config = dict(
    mlp_ratio=4,
    subsampling=2,
    mixing='mixup',
    loss='cross_entropy',
    lr_schedule='step',
)
Rows from block 4 of a small sound classifier, named by matrix and row number. Rows with one number belong to one neuron. Each number is 128 + 24 x the weight over its row's rms, rounded and kept within 0 to 255. All counts start at 0. Numbers have three digits each.
After each neuron's rows are labels from the 100 clips, of 14976, where the neuron reaches its largest size: "loudest band" is the band of the loudest frequency at the time of the peak. Only what is clearly more common there than usual is listed. The data: struck, bounced, scraped and rolled objects made by modal synthesis. In brackets: how many of the 100.
# gate: first MLP gate (model.blocks.4.ff1.gate.weight, 768x192), inputs 0-95
# fc1: first MLP up (model.blocks.4.ff1.fc1.weight, 768x192), inputs 0-95
# fc2: first MLP down (model.blocks.4.ff1.fc2.weight, 192x768, transposed), outputs 0-95

gate.47:114108160151143185143116150103063122103123119187161157097121099113126166135153141162138122159103122130182090126138159110182176096143088140130120119144121121121112150115112107143116114124086139117137150133137124085159089161092140153130125139145112124135128144128119159141104114126149105117
fc1.47:092128178117106173096117117131131132113137148099154098114137125083131147118130116146135120188135148132148114180146133108155154098121088147113131108142160146122121164120156162114074108122098134143079121117098123093121110121150126148112105156161121125123152133084131148102147123068150096131
fc2.47:093149076142117115113133126125140095103146106125130110150134121123113133117088124118121142114141151145150111145127139112107169125105169149144105096130082125110143155146162115131111133073096099159120140113125140124116116101153142138125127182121139121119113129113140132124097136151128138103
loudest band: 500 to 1000 Hz (50)

gate.556:135118058132168081123101156170134131107156125132129135157122150141114136141150095159149106135118106075132118155092139129126145133127115134104083170152136156109143119120148162117081153123159135120087127134086144116178152126117121137122103158138132115119132079096057103117166101148124116155
fc1.556:124130125138158122103160133109163117126130087125143111139138139133102132135163161133134129157099097081128126130142157159105156116077104123130127173161082147115118166143142140124092093162119084113091113151067149114098138155140119131126104139105174126136121126078061109153146127136120136107
fc2.556:126129160127146146159114143117129118134120136109104099055091109137074114125115140126117146120125138143134140104144175193151174100141115117138105153142158084136122105145116120141181115103172124155166139099143142105162121150164134145123137140152149133120147140162134109128097089141111149163
loudest band: 1000 to 2000 Hz (29)

gate.191:116111165133070179139130147104098141176129117164175144122153172150132159152118157136115106135159164129139096137159114106195154125133151128123112134124097116120105125131172095112143130144164137148129088123097157125124144126130122141122121124166164135122127115144099137133133139110118109103
fc1.191:121143113139154122163086123127132123137102163160131125113137137129131139112132152140083114132111106128115147124117158146122143172169152190147122084133106118133105154134114135129135124089170142133130162113080134127149123113131103083117144154095080116088118099125144105093117126148091146129
fc2.191:152148118127102099109132132151132146167134136184125131129148139180127112122136145124078153164117100120152132120096091135121169149120140140117118151127123114119140168143151133129096119104142096123175147090109104143095132094133107152144110117116124136127138110127113125116133110127135154106
loudest band: 500 to 1000 Hz (84)

gate.345:118100151097176184138140135124113127152087104119133169172135166107122147135092108113120096126160085140112160152158160124170091141147119113142133103110113112119177123146114148137167132114141117125126136120131167154080136121102135112141106174140134111150149163102109153112107153144133120130
fc1.345:133170080149110120156149087147141145171109117131113157132113083111097110169129155117077119077168102165133145100124130133093098137077105139099138147123153157193126142084095129118154145120153120124136135144115133149133129143137113131128109143134161100120143101115099080138101093163150145095
fc2.345:147136131114115125156132131138145126070133089140093126144112160148146129121140116183140140118116130083113149184117168147128109105129115088128116129136116144116109116131191152151146141148109146134106141130147149139155112109097071107107151116111173110136128125152063137099132127148141108145
loudest band: 500 to 1000 Hz (54)

gate.370:092078166122174151123146165142141156148107140133137130122121100148143130092156111127126076092067110098131134115066106160115088127063143144157132128129139102114124141127122153099112138130097122149135149166131115138149087115114094134145093117133104101134144142136149112125149139132110148158
fc1.370:123115104156159119118175132111133125142139125147147153135140120084101110104137122144120151136111110162140127148089130108122150158147092127135125134149114142143107113125172157112117154124131073135175131099149089120101142105100114118148120136135058122083119121157152153129171127086163155130
fc2.370:132100159120124150156116105135115141099157155126139118167125137135119117093145147105069113170115129148125155128106130107108174134102174111090122137142130139145120113117084121160141124101134134157140134088095114166129127154117162152119141123123138112178092121129121110127120106123128131158
loudest band: 500 to 1000 Hz (51)

gate.576:114188135147126172101149111092110120096139174178136136148177138139093118092096125062125141102127142109141118124122092133131102108125127092098151122118135153109145169112149122129156076125114145178121116120129129135145125114120094123144082132097124134108117091139114153120144164116112152105
fc1.576:100124125094141136161104142147159135140160127115075170143172135131151166101119133122164163084105130082101119147136122174165128095121109109127152163089138163150112138143141150127147134119142137150151105111168129111137148108137126155116118142143138138111114124104118117118126124127149088156
fc2.576:172166149144137153158111109169122103096089099140068114112174120117129142145155143181105116111124112184155091148115167101112158118126145120120147136081091103111106131159148123085158170104183122162143119115123127100087138114109106150158101150126115109146100133109105130135143128113133124109
loudest band: 1000 to 2000 Hz (29)

gate.318:131176098077130113139131144137165134142105171129111113206104105153114106096144145090101111121160118163113167080127135117175114178108139142148162142107138111154098119089159119128089119116089109098111120137147117116127149113137144078109122127143122141106106104137112163166146127182126162135
fc1.318:140108129143164122075125117148083110107115106154082141099095101127076128098149137129108104160144136117154136133091156096122130125132101148136096112153097121152140159109115148115180112135093105121096143175113144109162134126171118151101136090115130131152118138137106120135187123098083122120
fc2.318:119106124122107127150149120105151126167092141173104147161118116122170143129118170131085117131135131096122139143107161139163133114109095153144088110131135140128119137094122179137108143095130112151139118121153145114104188132138082117101112156157106144137141130152149101069173160144135134172
loudest band: 500 to 1000 Hz (47)

gate.244:146081129120125158117130121078086140165134109159108140152092123101115100126112171142126140131120144166105115095088111129120098124121137162136108104093144099112111134120129117086132162100133149168125105123153117091138078119117118130143101146104133127147117135175117143137162112119104138145
fc1.244:087116173111175158193120108105123102105144134110143085179137123119117128104103149155161110125144128099070104092113155149085110124134109095115144120115123160108086146162138113079138147128151177164114113107128146134143108124107102146115184132104073119100088131135124131143103109115113112107
fc2.244:152150083123139117136133127143115110120119128159102143163141092141153096156115102117160146093148147158130100129095108129118113085102138100083100144081135165109087145110101141147137152128134144140125128146139136181128122154131101136147122108136121121113154176067124157114106127120116120141
loudest band: 500 to 1000 Hz (45)

gate.39:116132104119127165082136127107097170116138152136095048102137144130075124104080142113130095128126132142100161139104168102062125110137128100154130145120159148153164135148148084109141167173109149135113112110103144148121125180105175119097108105136095161168106134149152127160107135179120123151
fc1.39:133144097138107151118139103160105164178105118142141086110144083134095117129142105130162128106076121149120146134130140114101113171126088092097135140111149140123137115070130112139112170098115123128144078136120089136116111104088142170121123094132120140100110123133107111116120113156139127075
fc2.39:173121101132171130119083112137178119106077133130155117133073146157159165112130127120152090136118114094105156160108132106107118104123109131132118159163077140125140123162179115151111127104067150090142109141151124136097080153152141096156143133132135081135160142138133103152166153140119154118
loudest band: 1000 to 2000 Hz (26)

gate.255:130100133149094107120103136132111076123142117172104121137174099135144151157146112151131144135091116104117109122117115094183115160126113103191117131105119150129110137155143180141148140082158119163162144124166117125157128139087135101128146127156131138150100115112152162157161131110121133090
fc1.255:148118135089124116124128127098125102177137129113133100119116107165149076137179141112146110152149095154092167126091120143086146137101133126167130131142120071118136139123128119165175140122082180143137130085152096112110159105116122151120148118113139132086157147143109128108126113130109142104
fc2.255:112113122149107138181125138118159128127141174089084140091121118141137157154192120143083132099126110111113102142072142146113135113148112102145087115158119082139119109128129105134150125099108109096123151133127151134124132133145130117115107129121122130098112120126116123144141113138145174111
loudest band: 500 to 1000 Hz (57)

gate.152:091149131106098101136154099143164180120147111173116134083160160126138161168140122142138134147133146153126089128119133113140136127105148137127112091149144136145107076155086127138154122152153132136103112118077109129124135164087168116118135105099099159097121116148144118122126128147117085148
fc1.152:107106117168085085154123090156152151101124129111163136098130103169107133150127135143125151136081123131076118149117153169103102178113090136120106112157145122132141164166111103160089123123095144111171141161102149166119096146120121103142142092107158142112141091106122096125116150180158106139
fc2.152:103137179126086114156149124150099154107150100156093106180164121103088116090156107139080160145173121181114138112130129146091091122139108136108129110171153159120148145094130097110130125114185092118152147139145128096133188121153105133117133146126121116117164153101157137126131123090154140122
loudest band: 500 to 1000 Hz (77)

gate.58:121130141112170139133165163138151131127131153173115107154154166114143121119146100118084097113089140103109116136117143102080154144135146161149105144113149141155101160152117152114161105099162146125135118133145100132153187137138087112147100104126115142114134188180080154163108128133162081148
fc1.58:158164116160102144105132146148124180111137144185152190130169152120177081175128137117111118111118146146110167164144150117098127110149126133136081154109167108120157114121185157130104116129159131166162103114108140076124094147115129112160115126128116115157084101102123115168148127143130106132
fc2.58:116106169137175116091080132131102124105137135090126098100084116132183110107133109127099141119118147142142150165117127158169153129145142136170129092159120106140130130137105103152111128121124136112128125120144168153143113142122162154164153150088146145116122095117160156112149140145124144135
loudest band: 1000 to 2000 Hz (32)

gate.740:160143131102121135122124142056086151137167122110158104159163151122133131121152139170131149127134158124109098150113129156209165101150114157093143096133100089133099158139108132140122132135113146117160179151156139188142108134134117129130163135114102122098145174139092097130154129134163097140
fc1.740:196104048161085122121156110136134148128078123101166128113133126180129125078146130135115116132155128117136150135117149107133148132136121139121093132143135100143149102180143141137171132118155134119116138147122160155132130123106138109104141128096078140152140141123103112127114140068159109185
fc2.740:131144108138127149124156139090137111112095135163129124163116165139141111142094134121086159100114093129110079145113101122165121124120154125132183116160105100130123149091102125115109154146137161125159122132151102134108107124147130122148100118142125123094128100121107174094114125151145141144
loudest band: 1000 to 2000 Hz (25)

gate.371:109143112120137101103116150145153128154151136078109118134122109110094140088138144121154148140128092119131119195126156139096163092162106102127138166150109154156154134102176052131114108117154105145133090105091146105183119167129072142154098143118163160109138159115126099143161162149108156143
fc1.371:106132154066162139106130143123137103130194112166130105117143155182116106142116119125140148131120100125132154122134127125166147092145158130147154154110127153139127114107117135159143131111156140129144169109101070131056113122086120114115112140108122086133123130116124123129178151113107104103
fc2.371:119103142150150126118148102138087161150160148124095107151131101113083156151134111099084113132117079107141119134156117157160139161125136132168107154110138125140123163137121091113116141150133122108129130190174130121122160118098091073070079172151158137137164154106144058114121123104158113145
loudest band: 1000 to 2000 Hz (31)

gate.616:139110135161127121094135108116110100126082181189144085123146114133126153147153138154120118083151093125154195150131129106162111132140114090139122109153130091101149107136150116176124108129112069101126118096105127156145151092142166138129136124135116140079144130115086153132127145149132123112
fc1.616:131139126146137149121125124121151125138110106098076101111091145128133104186122128172107147091080123127191139114138115123151104132125135127158071128117132106136148132075142127145134152145149120143136126134151120168089103125130142163150142152122133169121147152080141117140087127118105157151
fc2.616:114115117144135092124133146122139131111105082118139111121137122089131112111131145120177132120138130157133131107114159112150146147145135147088129125134113104119118126158138093178095099137140098130151120122153136132156172154120109116093156132197155152164154095111104163129100169116161153129
loudest band: 500 to 1000 Hz (55)

gate.518:156094108157129124119110109136121139103130104116155127101117091101091170097108105101146080087157044113113082146126159118136143133118136177110131114103185140141141112129123138146116160145062115085152109107148150167119138149123152104135128132094139125146115155153156103083110160132114108111
fc1.518:133153088140122117101134149121119123103100086143133146126071153150137143119096148118141111145136113144092123072188114095101128174149150059108131160166177115084155156114108117152117120106130138144110111152111143108102119139101136095101124136110143126112108096122108121110079138163141152107
fc2.518:136143163104110077113139112096159119135133155090162098125095105139136081107142070112142127078150168118111131111134112143131112129124058103147106118117078123164140077119155121188148127117143133156173153180145128134111110080147158114141159148148097146088113104139123122139124159137146096124
loudest band: 1000 to 2000 Hz (27)

gate.671:140101123136120133089117115142116128095121108115101147118141119142080132109099101135130080064134146094166167127152165111150117110089147137147173168130120122124086101136132109134114141142103174111173115140118104147119131141131132148170096159093115102156122127114132140174101156126084095120
fc1.671:131183163164131181160164103128115132168125156097126097131101095105151125119113130160105141159131161128069128158116071150118128135173123092172149126138133125112162110128138109109103098114144137141155133117133113143133141120170129168109123139139125107138089175185127102140103149123136163151
fc2.671:137154107136096147166115119110138130126124096154155090120103141126135132141073114127141119097157173114170094177094113099146078143144124174143137093133163128148133110125141110119090143123132153130123123119136103122177118172125144115153155136098148141100109110124112135059117173137135105121
loudest band: 500 to 1000 Hz (58)

gate.144:113109139169178111099109162127137176155120147146117079104128132123156151116149152115121103094126129127142121128125129099118154141148136173105152115135152108116126156167156119157092118135097128121160130125122126074111158172155157176126145136163166153113153141164105109155141141140127103107
fc1.144:113086141120130106142128098151138143153179159118052145099169127139090097103116144134153129123126103109121115134133140120143146126111114129153135144125173124121124129114157119119152145122137138128092125094160158136121120114115136120154126183095103109130157109153147084102148114143122094143
fc2.144:138082171072166072152142143122158100112136109140128092107107170173097088123118155117135177126114111120156149132122118132166152124091090126159124096139114112130129140141152103155100129084162144091112120146145118154129144128117124103125124126109154108134130112157170149169131089169137088108
loudest band: 500 to 1000 Hz (53)

gate.364:160121172166114089114143069137143101092149136114112123089094143125148087150154113106098094098095161156106140131109150109131141109146137132064127144155123123132138111124118140097142128123127122132136129167092153147126141165106098137155147178125182125117140146164108133134100098079110163125
fc1.364:090183144133134121146106130117170175123098134146154169156124129099102124158093161117164158162160137150139119108103095087122139145119103117132133157098123099160122123161123127134178127155119135092120167104166096168164141099142141158135123091147088137142138135097157114107143116121112079138
fc2.364:138153112135099119143106076111124125143171110137145159132147139095123139124118099140151147120116173085137170123131079128082161131123117121139189172175194150109081113106109100131125123163126113105104085116137113126121155115096129086088143142125108130127114162132121151151137082148133154107
loudest band: 500 to 1000 Hz (80)

gate.238:101201153128099170128151091086136109108121120130131146066139124122117138153154136134110089159130150172130136124123132115093106110155169086131101137136149171106111134090124133152101122169100122118135168092131110113134154137130155095165118118146110095140132120111115155122168133148111118105
fc1.238:147153078137128142182127108116123119163131123125102112139111087118144168119156095130118140149155103137102118136157163115127146110106120127113126103129152138100144150142111150112128122155085103121118160134133133148110142113161095122152089124162138108173099085102119129101170143171139105113
fc2.238:123100145125114109160131133109094106134129134125105138100109123177152104153115123134108195121106140136119098137137143101068125096174119147112150146135110109101144156156141106094162100118101132107115117158094075148083147142123148131134139089119106131098141123164115106115094133133092112117
loudest band: 500 to 1000 Hz (57)

gate.715:134104120170124132112196107119114137112093146120136086142073115118118138158151110129127117116092163160161171158117162125113122104086122095111097127126159093131154134113104170126137174165164108131125113154146123147076123111121161139115115118148131138143159161138084109149119098131108121094
fc1.715:077112163167128128107114174148125126130095141129156149111101134150158187133127160132093075146121088145152125134121128172146122128129107123165123137086128099137120120103113118122106119102142142154166110163116106150127139118141106098164147149113113120126157080131124123106149118094166089123
fc2.715:126091154132139158151134148118092159124150147120134163099136153129116149127115142134078145102111103152072142170102101115125145120105117132098091150104205117144151089106149159150121129124130138142124098108122073118149112155100155155140135151155143109144136097139121099120159129129141164148
loudest band: 500 to 1000 Hz (66)

gate.588:107139071140144089108168114155103121173161142125123130139100099101077101153149136094131120110111092133137141128129132155131118136118133131121158147113100169128140122116160132109131091076153143107085151106087085119093160154143131086144119139142120120117142140109126121137109137102163114112
fc1.588:078094128155123143134123123157143185141066117135110127107182159133129140151089125161118124114141156156132098099127113106149161134132129151117124116178143097106128105166105093156113110122126122119132137087128154119130092097109141157125152156133166176110105135134125140152125136120067146121
fc2.588:088150125089133126157119108098100158120127077156132124130125139155152105157110110153114147106178099135147143184105111114134109110138096131098121129158119168159126146130162119147100127147140150137121127154085146128137162138100137139177142134135102129129135137117117129129173104120114119103
loudest band: 1000 to 2000 Hz (37)

gate.392:125143166101103127140121112077131168164110143148136089089154102153128129112151120124150118134134154174099106178095076115080132096140165155133108098122125162145100104146129090133113128125152157107134126145138114125192132111124138149160133102108137119137137115099149159202127137168082107118
fc1.392:148111144123164125099072119107107115120117150161147071149140096158126086114148114142118128104097105132082118165110142139133122109135122185123067118138116136108131131168155101094071125133121126125095100147130094113115138112121154173157156136148152110112112142126106137128129145172129123152
fc2.392:129102143106125118056106159097094133117132187169116145134108123137142120084135112150150128119129110082136151127129056108124107138110088143105116154118108166123139142101185111102149124116125099134108112146108159083138109112188138108147138121105150164141121108132108121134157158132163132120
loudest band: 1000 to 2000 Hz (32)

gate.481:144101124125156099125149105156102114169142121095173113093179077123125124106128116114122152142094119116146143130109169138130113145056124153150157104111144130149105138136160156114132154133092131113119133145152116145147156159088144137107078126149157117106140115061139104097161143147105140138
fc1.481:104124130117127125158120165156140107148102127137160083112109112166114150126109135144108087153154116112142098125158083127090141123122096105095138152132173125135072143111089119133153141120101084160108150101108126171122111149130103140128147178162084118131110116176112124134130111146100131160
fc2.481:111140095174141092111156136117115160097109147103115149137126167105112114129136114127104148085143123130130130138151099111099134129086126142133105104121128139144176133148126115169092168095132149156177131168081127164120128148136106112150177097151106142149172095132101129102070129132123171136
loudest band: 1000 to 2000 Hz (29)

gate.176:090127122108106100169128135114122123143179095079134108122112103139123138116117138132156111147101105127146129158142158131099147139124099105100164140164080161094159125123175132120111130095146088127120132139174141096116110151154151086094101157164141121107150100151124119097143186122077124152
fc1.176:123171125116147118122129133088115119154146115128158090170171162172198170129157155134171102179150108142140133095109162120118122094137139102131077128157112150123126126093109131091089094192111085140110115111189143162115124135120143123119122128138184121143132113111115099099132146108112119147
fc2.176:136102149110105098140173164113100130107121175157106155103089111146120152154129094087128127090133149122130161102137120088126149133129108129133151136172119087119097124122131119130110162098177147121108160135126096155104101120135151188124117135130136155149094114123148150130109161105142149120
loudest band: 500 to 1000 Hz (46)

gate.711:136148090132122153117120089114108104119115093153162116139164135115134115123133090148152095117138101159140125133133128119164165108139108156094168130148106168141104118130138136131151114152111168165108163142138112166129057131132124142117130113172145116163136145119109155128113167116125141110
fc1.711:113129151178153189097128135130111090127102121110131114105165161127147166097119119176150089118116161146116129127144134120188156135164111120153150105128123152146139133117145105145156135130133123144120153116111157153124107133111137147114116133145155105113119136129104176172129163124152094110
fc2.711:141125135125130078144133118157135131125170118171125124136137152091134145100114163149157164109143116145145085111140152112125152143094123138114112108097105161117133187116161073120080122110135091165120122079097110137146114148116120114184091130123171090159109128096132114156097136180129088108
loudest band: 500 to 1000 Hz (63)

gate.738:139152132132149116107131111126100143177129139171160140096153129102126123131101139102100132117103135117116137143143135138099122087132096141088148113126094150163155135150099102157120116120127149152176143120164128135120100123149176142146147146106121073148129130146077160152140121157132121123
fc1.738:139167150118193124131112113165093138163104088162113101147127141133170121133114096142108104117124104059113136128123088101106141165147101135104141111130157141153128152138137146149131140163101129114125113119074126123137087141126126085148171128142121100147108149099108143159162145150063098112
fc2.738:142130069122137134096143154164088134106105127137110126101175151121146164112133137116158124121129159122172092143092121132085159140118122145140106140088145161130145087114162127160184084110125111167124115127118102122157131204160143074151090104116131138116142131150176065150144118096142148135
loudest band: 500 to 1000 Hz (46)

gate.338:135184191062122128131121132110117135115127147115125104161108144094086120165146105142142181100131122130093118099135126156108118066097112115131132131098123179139130128098094102152126083113181140138160170140154101105106126146123139135086143139117105136161121085162124116142129148125133106114
fc1.338:144147091095118082123105131155148097132108132168140119111139124120108095157122121139112140107111128192078152123111128133114155154099138105102132116125118125140119121098112147153168150158131154057103142127117116153175122084123108135094102133077127174106153149122127161126088091135124156101
fc2.338:121115161147146164185138085120106099139124131117109162107114118120126144119120073095125073154145175098085128146164151110136117127152138105094184100142109121164144168125142146151098142133054142145136119157139130142086143139171130103169112119111167118124089101108150148097116126152142104161
loudest band: 500 to 1000 Hz (46)

gate.445:113129147119140087125175143121156090092086121142109102126128121145146112127095144118127112127148121111119093108072141129148124141136096150143146117152118125091101130129132130099114096164116138117105174118127154129126119100124188119148152141151143138096152120137149203093129095116161108089
fc1.445:108117166170098120086090121140125087156156161122086132153149127088152114094126134130103146157149153110131172099123127114126145103140180104130104150096091127114105117125149139109117144149097159150152104120173158095155138174146124124122117102134151124158129153109107114148093116129152110157
fc2.445:132133101109138160143131137121163142107107136158065140159138153145131120144081137141152133051111155134136130123104134102097166113181103141117116135121104103094106114170129121159120126114144120145109157119131107131111114139125116114134093101166098129167127139116112136133141137129154080119
loudest band: 500 to 1000 Hz (55)

gate.717:119148091086138124102108083128129145138116122138115124129116156122143145165088142194123132112091120135096125151107131091166129127109135090126146152126092107039144127141111162146091142138126149135135120120173140156147102095124147097117121146156096160156165113126119155088176112092151175131
fc1.717:135147117143111123145159129118151087129134138128150133160101136164165140122086096113131112134144079093103142112078146073100116128189086093126139111160157142113136119133129126119119090130116147141108119136131143116119164138158131094119155090118161088128100085105146146114113122151118105172
fc2.717:170152084152135157129138135163117168140098132104132124135149156082158146125108121143079140164151122132137155093149129145127149113091143127128129149082097088117113112134097082097130181115077147128126152142118087085066116153112122161137135164100123109171087149157116145131149089082130160175
loudest band: 500 to 1000 Hz (51)

gate.212:121132113155131146084117116142128163150163110122170111126141135102114150093117133161131097101148168099146139133126123102150149115133139116125087126153147140168102124159144137141152132151093137160110114125132108146137160119154131112136132134142154127169173135078111103107163121112124114149
fc1.212:122098141097156169106125109110132143118155081092135114097125168135129158090090138089155154116122174157125136093164140154083122104093158089131153152130132167141077142165127122118124148129127103096102082129116100138144080150162127125139126138139098111118125128179109156147127101134169137122
fc2.212:087130135118140141098153137137155139139114118119111167096135112093114116152104133082165151103162171121148122172114132151140145136099123125117101145121121121163155136120112147132158132131110151107144157101124153105159094129085127112117072093159155164137163136161127127141130120134171091070
loudest band: 500 to 1000 Hz (84)

gate.73:107144146125108141144124105101117160088096139165133129157065116105117112113122109128144121140132163105152125157143134089126141113108124178114173134125165165135146078105134089178139152110116128129138111135078136117099191116130120146123121131134174086122107141116136146114108081129118149174
fc1.73:093132166097149113085093121154126179132128141121132144143104143144126084143134126110094108143112155142138137141149090163112135204111121136132130137150114155125126153120113138157141177132168098092100088116106121116113138109160142121151134145131132077127115145123150138137152125123094162133
fc2.73:120109139168131099089111114108176197122112088153138127142109122109157121058154133121098132118139174162145142152125100159096121149128114125135135151122092115150108111171124138164130108169114110131079146125110171081110116142082120119131163119107154108149172113138120094140136133130159174114
loudest band: 1000 to 2000 Hz (29)

gate.146:070146159134106106103151142161147122135139109151090143129123139126116109135131122136149128134102101176144126105133124134120164130114145112127129162143137103128099128114149147123133156140113062114095125043145100105135179131110121107107116116175135137141120141178119100159153111126094087102
fc1.146:108092140088122201146118129143093104155120097128123141151120087088164146168137140134139110132130163140112090141113141125130099182154167132123115134117142116113122140117125147158152078133178151115132144077134157135123142155110149129101121118162108123125109117109140145108157132113109134116
fc2.146:112143125150127147122123121108110149134149122150133148123117107119123153092133141103158100102126132141142101142141103085132119170117130135156165138101172099134157153115120140138157172166094087093106135156121152155102125116108142096159129129137134110157116128144118130143142148119149121137
loudest band: 1000 to 2000 Hz (36)

gate.507:143150134152153125123126131170132118135145100116113120116100106161133111133151172095138164106144176115112171155139114127120156120124082103134136147123089123116144124186145122127147106135213130144073110135117140169150142144088121156119168120106092139119150137148123134149148145131117127125
fc1.507:121091136102158155149112131118129124180125130160123113124096148123081140126159144152152094099136120099121158114113172145137127162124110127128107098114145141172124124082140121112105120153097132089072118136130176117161120130132110134154106074117099177125085108118132150124108108142096158119
fc2.507:136175161107095121144105145159131114112120108159160122143138144119094136097132110170129125105113081139075105109134090099153130114115170151131158136142122131112125129114135131101099136173134167142176124156113136111133089110104152142114134155124097133156141142117125126070112147136141119133
loudest band: 500 to 1000 Hz (53)

gate.662:128126100111104168135186143137115179166128130130129144121128113158144088148073102157109102084083155125155154140120114115136126118125102151104126081125165181140102123162109146155137150128125124103132108151143158131134166147157104124139129098139112107105130127111119142137141114156111150145
fc1.662:132144135127135117123135128119111111164159161140135142146115112159112108130142109122135153125114089151139106105080101116151127092135109148154121106134096124103051098168140127131106131137138156095145115117147127164118147129138171096141131134120134105130142125121110120124144127138148118112
fc2.662:073149147176097128142141163133112136140129141141124152117128100124160126120105076089066143132105148121115093136164131143127125154134123133142111141106136115127135117128150141160131096142087098122130138118148172134148129135143139120125137126131133161104067159133130152106125107104097145142
loudest band: 500 to 1000 Hz (49)

gate.656:151136112110123121101168150118141161102112150117128105148182169118101136130128084090107169137087138109143131115171144108082139113109157098090079124106081122178155104130109152156151121128159148162131115131133092124127194150152156138110112126116144124123137112120126083130110125122092097102
fc1.656:139134108085161124161170139132128141103114139076152125167135146111099132088137082127114166111114134145111090106128105138119137150141120108109134153104124083095128145118151140144150155078131128152118118129120132129097137156110093156093080184109121119158118106088123127066101108124112137131
fc2.656:110136145089118124138121074140083120143140157141137129131156106136142104128172116166140125121112121158127113110111093093135135123154152105106148131128118120141140164168116109152143120186089171156125141143084124118127118112165125119095111121150106118112129127106130091098105095153112100164
loudest band: 500 to 1000 Hz (59)

gate.554:083166122148140136167122123118087140150085135101110139136146109105121142118151133138159092150115109057112112150150134170125129150126119131143101135138113137133108137126134149083131095103113131113100126097131153142137148098157107065111113082094102090123116130147118129152121114114133132151
fc1.554:153163123112137118126144067137147107138132146142125182127122159073114098121122136108098161107139130176116107115103116132111102114119137094091136143134134068121180129084097116157173129112101160114136160061126162125153173161104118147115100159082112138152130176130144154151136100079126110117
fc2.554:134113092119143154137116119132113124159131119156116122107148118108150114137079150134165123125110120126122108180166128106136114112105183099176129082187138161128123123149161142091153140181134098156118135152145077137101132118111127100160124117090177105161118147137112157124087130114138136141
loudest band: 1000 to 2000 Hz (26)

gate.500:150157103101108099113163125133113123154141116161113123126164117088114150107154116158136148089134114091131128143123165121137100114148129103153106114151117100120119108149128060108144122141067177139131138133105153158166147137109180156160126163103129069130143165163126110125154122101143154134
fc1.500:143128117177095128121125128114111103137173106095060123154142114113088147110153124161102142082159122155099099121104104085144154123146168108097107131113111111104097087141140175120115145168109157176165147151123082107150174136139118170117099110126126124113170126172155072129117109118130116160
fc2.500:147095162135131132148137075107107127155119143143108139076124095161112158095132140139142122113133142107125119144103100126202116118131137102185122124120103129124122125118075120083110143156128142106141111141082130159158121085115158130137143160143089135098167122082127093066142167142129152101
loudest band: 1000 to 2000 Hz (25)

gate.635:108107107107101117111108110139117137096086144161154136132112172137099119085105135099136149142135100089104045120152148108105082125118119154118139111099126158147136124148118144189106115097130119111088165111129130145112139106133163117132103130100136123120133160109154120169121131136090130122
fc1.635:141145123144117134165125141104115099122149149095141145141118106106145140143160078111158101115124149134156166071147129173154152127140120137080154168125104104169144138116145116090097110143094127141125093162130079139126171100117151118136133141183126134121107180097176136108137140153114141143
fc2.635:113117121142102150136140170156152107109122136166096145109111147177111149117118138155131130090113111166130108120119151149135118115115144127098160144109166096109153130091105120071096115096102089097139143101143182124128107127113082128126146137132106183197117113140116150118140106094128141133
loudest band: 1000 to 2000 Hz (27)

gate.270:101128096130174133121172135108088128112151104129145147113129127073110140153144108139133135108141096130169132117113145137155117162110113108167125132118074106137132110138150133159097117107117081176160145140148116156134079110094085177123143103111114150121093123165109109118096119156091132156
fc1.270:137133141135099109139149103161114122149116151084163100185127159070133158119099153140142145100100134106151133172176143081117135150149108167117138089110141093152135168132137098164149131139151124108125094102106105096101154123128124109129113116126145125072100147141108141110147147106107114087
fc2.270:106144182136116116111080145153120152115116141130127132131110163105164113127106161161137130161129142108082124145145135148110103150102132126141111122125131095136100161164144123174094118088153138134148152123084106141145100095156146094115104133132156132138146097129135113095126120079126080078
loudest band: 500 to 1000 Hz (52)